config = dict(
    encoder_fused_qkv=False,
    encoder_patch_size=[8, 8],
    encoder_conv_stem=False,
    encoder_layers=6,
    decoder_norm='layernorm_no_bias',
    lr=0.00081,
    final_lr_fraction=0.01,
)
Rows from block 7 of the text decoder, named by matrix and row number. Rows with one number belong to one attention dimension. Each number is 128 + 24 x the weight over its row's rms, rounded and kept within 0 to 255. All counts start at 0. Numbers have three digits each. After the name is the row's rms in percent of the matrix's.
# q: attention query (decoder.blocks.7.attn.q.weight, 192x192), inputs 0-191
# k: attention key (decoder.blocks.7.attn.k.weight, 192x192), inputs 0-191
q.152 096:144096129139129126119112153157126134108081152101127157113112145133112113123105115145129141139102136118152095141077125101110098102139143132073110116133140154095133117128091132137125117103096122110153105087117163172137127124128180151167101169146130103153110093099148174125108123098120131150169153077118086128119114111086104116143095146139079115119134123143161124161081106163160110123095116101133111148113140107158144137144118154086112104140127138104129181126110176144108081110141135122147150121172109117118140127192126123141182098177090162108105102137134101159124123111133145129
q.153 109:125149156126128179118141164147139123135119088159097095137097112148137093109106116136155144179113124134156154136124069122143094104096147155158082152162103099130073123107161155106146112120087129149122164146102108160148125136127135128096136146129144126093118129114148132100191132127092116092112142104127114070093174145085166119105109136165114184153159112125118136128187116116123115098122119149117098150112136111134141107155147158153106164104102133137165140120125114106121150116135096115111116130118124121116109124095115154112106138159079134152126164117123149131113118149075167117
q.154 097:094126121144109108129109148100109121142122155126134137122157116142129140145134101128144081101147117141080134096127159148105093087121157140137166092159120112117132119107138135119105166095102135127154146130108143099146150112122094136121086134114083153137143191103088128172141167174110129144135134126096118105157104125106120107125112124151113187094123152097109145106152160135148085128084158097132163143143135119115106148065146178135125117148163106121100163122157088149094134135165123108167085142174132097166141105143161105137121117150134117157128119090125124169113134133158090106
q.155 103:148091128096090091140161119113126168122127138113159177127168142139111139127151097121125126105164162140123152097139172089145118113155111139100160096163162172100153155126118111161129152102128114099161125128123147131122160150119113140153093140129097124131105128158073073112105110123100150114147126143104146176179082147144144126139121106086141111113144105161133114122072124142156162152091063117142133135138122113119135104103100076104159147116163108164126147131108172117134110154162126109134173144112106137096130128134108128135187125118113139107137140096133096107128136137132152131
q.156 096:117112120085183114096114119150159157116112133115134164157140096160153097165101107158121124147162135100131083152171131136134139098113146138122140122135143120144135091179089101098136167121112173171164089115156122150160112112132088099138153094158091096109088165158089149152134139172105125127124114134090122123159122139133156164151151150139134083115111139159129139117164132138119101129109118081131139173140158110161086135141107138139130100151112100108121139137153142120159162132159145114144110109108143144132153151151117135097123110115095084119121102141149102086124114098102098166
q.157 099:157098084117152142123144098086144108087166145096160156150120144137148153145152082141118149157135172144101125145113111099112141111085144165150102116126078137125136157123166122143117158168148096087153126166148152138119176153093123095125087114138147145146148115132100128113120125170159107130163085113127111153128135131118122082088138131140148148107138111118120111148134141128122104105094117151125177116124132122151127085130138135090112082110159136091092150116132121092105124117158173115127090123166162155128125117112141167089100113159130144151078108142104086141116151126132084148
q.158 106:140113144112126117143125143128096116162105161123136153109158141150114111115102142070152103117115080126106131132116142114093132176112160126163145140086140116139117116148070134094155158125125146120106118141160142178127108157147173152122118142107086147106126115109115117156089132096116089158092144096123133104088111095171125130136153105123096104113165149124145108142125084108108128124097108140140125141091117114142139155114153094115142113141175163136153144138153146098085077161110086157149148151145167132141128142101083121131160123097104075097137107107132174094138109101129146096
q.159 099:139161107115121127119130129134190106158158088115141138156139171147125088100157142158113126099163148099119101091152093098149146158145100184154106141101113108086119116148111142091126159135105114156151140098141143105151161121156093150167184103117150138129160148155138125107123108137127107108148117104134147148094142071101121125127107120097159154135155106113082134156116147115113152115163142151111152124129125116106154104162143124108166177131105122131112130119155122120139117076126135135148182104134144137161160104105130122129132059100159122117129152147116109161162154095155141114
q.160 113:148117148088089150145139098140103135133123155126131151129104136110083135098138143122141128119162107133114111129157131173140168138115147091134124155142126118101151128093149094152117149108120142140109095085133139150098137152155129156148143148104170144080089131114110091102088149120100137133143120133098131156128095132160159119119127127098094090141152138185155099140098138137148131169153101103138119093145116156132121167116133074156172170144158133108106130173100171134161109120138150140100166160089134148166162166109143126153134100094119100121138152128104125118116143137183168169
q.161 093:144087179114101121087186128151116146169158164130112113104168121156159114161099124088100136085171142132137133153138154144099108171137159105106134143160159126172112155122121128134081122145136101094121120134111108124079121163144147175135141157101101161154162107172082084134115138137102168151137162115110109151135139110108121147161152127104108139151130131134151109188100152092133124099103078108140100110162114140120127110097130106146138101171110122143131142143141098131137137161114101145116100147123107134095110154116126147108119123120145127144153142135156105093153107122088112142
q.162 101:135148138105147072144088103123085125096130143122136183122082088110111094155131138121142108149105122137149111102117169155098161113141153096142086150126096107137157101110090154167108105123143176164122151117127147135103127172109139141115134156112147149168145118118164190154118139135139151133127135149076139152103106176139113149146117156160133129112116116108155111092128129122113171080109123144073127115130154149155139123111087153139105103155173132119119151152167137094142140119109106149092104131118135158108152154175096129153094154131140161125120130154113158148153109132132111112
q.163 105:109160112151098129075093143118088167147109119109144133100101107104114143098122132147122153135090113163145142121123098155147146091123156152147120151140135125120082134143149111119121126125160155122136148144129085139171144104143143151078135097145103144137099101095115090156123109148117147093111115133147167115127118129156098088131091164160111104133149146100127111144179161094146145113160159164132152093164123138107158150147101124143153159128143131157108151128110137121105175174143110134152104095109111057139130095093142134127086157167142134132137120127143159146110083123103167165
q.164 098:114094123083142157134111107106161156104105162119101125171106150136104094149153121079146155116187098101133107100145155131129116118146102161089142111105124091084163087115132163146137151090133113122160132102139129164102131132113118104141124150160167128118146128109131151086131146108153104146130122134150123106080152070137148174151123131148098153145160101171118145148102102125142124103116106114137097134139112152138098155173118108133121129158108143088106079076126134153158115144129137145121181114121129145119136132111089133107131138079089127119152085154131105093142159149151129136
q.165 094:135123131146106168126107129128113151108136116168109129134108106097094106151161163119140155098150122120164125135096098097114150105145149156095094160129099157075142095162112104110094150092121103162110145106132114140085183139137143167127124140106146099124090148140158158145188158114138096106131163147094089109161176082117165115105136101131146110155150128118135155119137147155106163150116109153111090131172084093089122138180138142154110157095122149099119141157142146154105128123104131140123131142148115153108125131112152126145136146103123144155111120092092088149144147163112117133
q.166 105:159134125136128137104139144095116126102167124147115122135098103141082089101132138148132145103132103127163098106083168128137107120137144110122134095100169114126163145121138122167141131095114122165162141102133115113101176143146167145187165144131171118112166138143162169133083138090112116132162144094121108120144125101111150135095146104128132150114092143149138101137103119109145154159124073099094099150128156126157110121126132108075141112131114129150092157120120113101174112082112129161102131127100090175137113128170075121107135097146162168139112103099144132117133165157150132151
q.167 101:114107106106093159103079137101144165153118124120079089132117138128117120137128129129156117126146176150129157116095120137115131118115123106124131139129149144125074159120170122120111095158102142136136111110158156109137165125147131128089138124109135138082069133125093134145156099128157136095129104173184136148150140155098094098112111161114141129128118083096123155143106161108142125131117140137104089087148108132114138147133108152178134124114090171125157158151084121102139122150169113096140102157143118103093110146101120132108107169127098157129130153158096117152111074152101182163
q.168 107:142168129157115145113092149113082106138110107166103137131139108133158165159098130147141136173117139112137132124172089160100132096084143136142106163131144141125109119149104089087101142145175130125141103174145133110162143122130131117081122124128100141120113091093165117118147086134133173109137114125179167114156113165167104140149134129103141085127108157081119161100115159094163110086137144124149156152119134113135157141142123138138092168109075164158107152136139111118139120128161105151096135143132169086136113126092145130138101145115110142115149110143105166175155099118121136147
k.152 104:144140122101127093139126102140173177092118107102126085154155150142112103101132112125141150130160119149112093119128166158139153102146158101089116101110126137148103159078104114187098171094089109120150149131115138100088149116086154099119120097170150150124136135144112136093081137137112127104150127134098137148076153123132116100160088144145103152152124084172090123131084110139150136097094104118120161095144128162150094168136124105087115122134133142110128134134152115126160111142103129146149114146101106134159143148104157087109109114134148103107154176124135121147148139087113139102
k.153 103:131130116152161128143104135126163102104113149146091114107140160127103086096143136107139138143112097146119109123137137094099142075121145176162116115126153099141106177160138104085123127173107181092108107135171172158121080145123113105136129113133135147137144076167175111132163098126140142145143138164156091083113154130140118116128109126092122146127125165124095141117145128123117082108148136120109118101096147104107113096112132116135157098154177112127115119113108156114124094135090114168147108135160143074135105169150112125087170151090127142116144124110091155102103135111119103112
k.154 096:112147159139092135121107135124141134134170161150146105122131144105129127120150142108126144091092111134144113140098150165094077130154161101114073112139131141155089135116103111151086142096119084129145115119133148066131168141137116121132155105169125126068136165095160133141121149145117134087103158080152106082122114120089141123152114185173140110094113126105136123121136118156111152127138132118122168146147113125126139096121103170139116111080138126099146149159163103140131109097113150119162083148130091172130106100162131141125090135115146104120104156134154097115123128168086098118
k.155 104:152141139127144110100127142104096165134150163121169165126121139121087137097132116152103099153138141141121105141121154112138143123128129132099146157123150105139124071110120114150090115115143110177151114113127134153117177143123131104127106140149146116147099173088109164112087145141072169159158086141099143132120087151146102117145149093122136089149147117141132120171113101135100161122118141136149107120180181179149101123117117108117146134113160131121136154080185166108125131107176148120100119157130094175098158135137154129134135139109134092105117123151155173148110105093091117131
k.156 099:167075092149160112106163132110130134174104120126140156168127126121150123160124164094089131109128155058157114156133151137149117128154146108135150133132166110134139154172090157140119110120124116140099090139098114146123130119108103129143135159093092113155147156132102108132103115169101144119175110125120159163122089116163123137153162091110127166157116154129128109098084117169107129148094074137113108129153142112127125101159171099124156123136133154113120167113123158165119151114112157154120145113087140113099108158106099105147148117105136107142144163122143118129115173067154133137
k.157 097:146143123159110127089121118103160133097168141114132115142156118116150093143109125107141143156134107085168108165140118092166130139157098111136114100108103103154129114151150127137093182149114154133116117142155146130132154147134088147101141111098169096139178156151120088125127083174096126127132141102122130092143104139140151141152135126146136129120165152156119102130101078169101142167156138138156110110140156111117172094158104131126104167137135083140116144166142160107127094088157115192142083141108125148148161142117149157095133118129138121125141111129137129097103195135133105089
k.158 107:125152099144085134110110147170096151128136082133113118108117171113149164129165103138127153159095116191106135092140110104122101165115159125129085177143121140150099111120092111131142130095123101125143149122142132122105122157154111155139119078178131142147116117111154117155111154127109154135096127114148155155101129164145129107104127116112104093142105162088123122131131090094107132131113105147105165134078128107152143129141152155132150126124091161104159099191154163091120154168106116094107155157161145147157119122146110117160130136154105119084146107095131119165149130164118160105
k.159 097:097075125151158122132160086143149143168097122122114124115124137143111140137100145159118191101160127122093133168126174116175148080129148118136196122099128147118126161120136142126135153125136131170132091165115121150102119101098159103127160184135104121139144166118123140082140109121170104117111178116122126148120116111108102179104144131128111109121164109110129087126145157132150112140086138120141112161155149147087095097115133138142153128125157110117110114074151148138124144113134141142099142103156145131089141119115098117134117154125183136124144113107113087151142171079152111136
k.160 101:143151146138127094110121123170115139140099112097151151088134086166087150117104126165100154105171120092079148079151168147124158117146127147130139168131096155105123150140094148108100139142172122120105086142132156140142093140107121137102111100091105155160144132097131128174087132150110118141163129134128111143135131150167149091122133094092115093129130097134109134165119141119141126142099141124134122152100086136169085141115142134115096097140092151139145140126159124155090117143141129092118128116119090150171107096122095099164134173104136130086095105097120140135140081112115162151
k.161 099:136147154118081135149128144183128110138123095114102097089120152113143102150110081130152095110110134186124117147106147122105127175119130104118142148160115135097113145127086169145161102112121154093146179095112129121117140111142102121099092091103106118134104115144112157148112136097114150118109077105158158112112146143108138104132146168121175113102111121099115167129120138127153155094146167137092153158141115151120138144095080152118117154128104156145174104186164146094154144141157103146116103141127128110125096091148131113135139113128081136153109086153148129107125087145097147112
k.162 102:147115154145132118090157165190106118077155118120121127095151098096124186143162079124135085128086105119144143108112131165125130168094113149146139172119148126095157121117136095107143105131123151109118106140121093097131127083149140117146121116156173136134144085094130097168130110122165143106160105124119127120096108149127147114079146143144146137158093105154124110122118089137151183134169107126121107141123108113165128160119110133113119129142103140146157147199135101163133147113086117107120104167102144120174091156155146158162150164142114114129121144131124122123114109150151137128
k.163 106:160118085151159173151154133100107105156123135162095140124136119154113104092129108084119076119101099126147133141118072116105096085140117168120127163168080132085124137178145146079119129179091164093138129130150187124139133164160134127189155164133131129114099153143139103120153146160143118118100123160124115125147123134090114133105097164124124119117158180112160127131124120142098100147114135114092163098119116098126099101096149143145116149165155118142126138091149092157123098160106118140152119107143170131128136111122106122127150134104098143111130111131102116107124163137136125139
k.164 099:106141134093149125100135087115164135127106159129113138135127140151109148129128152134105132109175160115153148097116127150142130098098115104146183120086169102134152140107101103171123158095121074174122099143112104135116113133138171148100106120119136152167109170135118171142087105138141132139150159125138110164098131097173153175118151113080096114123102109146166139155137158103112154134139096142119167098115128143111113095101146121084156119099138142095151095073150142121115140085129125162135167118143106144111129129133143101143133097139158116118131176124129134179126114096086111110
k.165 100:115139147154172094092166140114147145140106164128099127106116111135092100131104117098086112096166110091094103124170148098134118124141141158132175135132136114132153142102106142171131170090136154170113139125095114130131080119135153120119102163092098098156119126128144159137149121132147115136157118113102126121131149113135124164159098124093090150093149100146141106098159166178147097135122121107115119113168165160104091157147171099107125141122175129139140124071100110166132165138133137160100139121098170124130153120159080143114113148111129128155146123127145091144127141086136158133
k.166 100:136108151084100094118094112162155119124155152098142118111134105140137157151162123172115129096153133151134081105129182156148166170163113130144134088140176095109143105123076160168125156096133132133140112159142109122139103119136128122088127081113157165132166149120112147181076099151109128128138098093128159131101132109124119122122142133095098097104088090172097119149111077105149136104156098163142146103114114154125137130116103104101108092153088146121130133156136115152092127092111136160113137159139139113132149150102114130128142125125117126095171141132121127153122121108145170161
k.167 101:153144116139146159105114114079164110111112121129147153144136149142167107130090117137127068137124141133156100128104135133078077061151157152167133117159097109175141152115164136128123162136138164137161161086150129137125105163107120114128112110094108143132082151149126117140160159117156134104099120139143109127119142173114128143090083097137157169160137146108144127146182154175109078136141159088146125135126138146148108150144099133161127136142170155150111128092137115128119127121158139111105116163105175111134156137104097110126179121137130113123075156126126119143145135106122148126
k.168 108:145152132166172138176131131080146114161131142147111120148136133121159161080114126142130109114124110114119125159133099105085119129135162141135102113145127107153094159160120121088171166165077157128120151154121132112141088112112102123161162143095124113128108158169142140097166145145154146143112159180118132148161115161115102134109110119146159162118108109123152101146143133165085085106136180143103136160086130086165140144086103152143133131098128135117120166130125142144164133161122108107125103105125190160157100163139095158100143105107124130121101132120155133148160140117152142124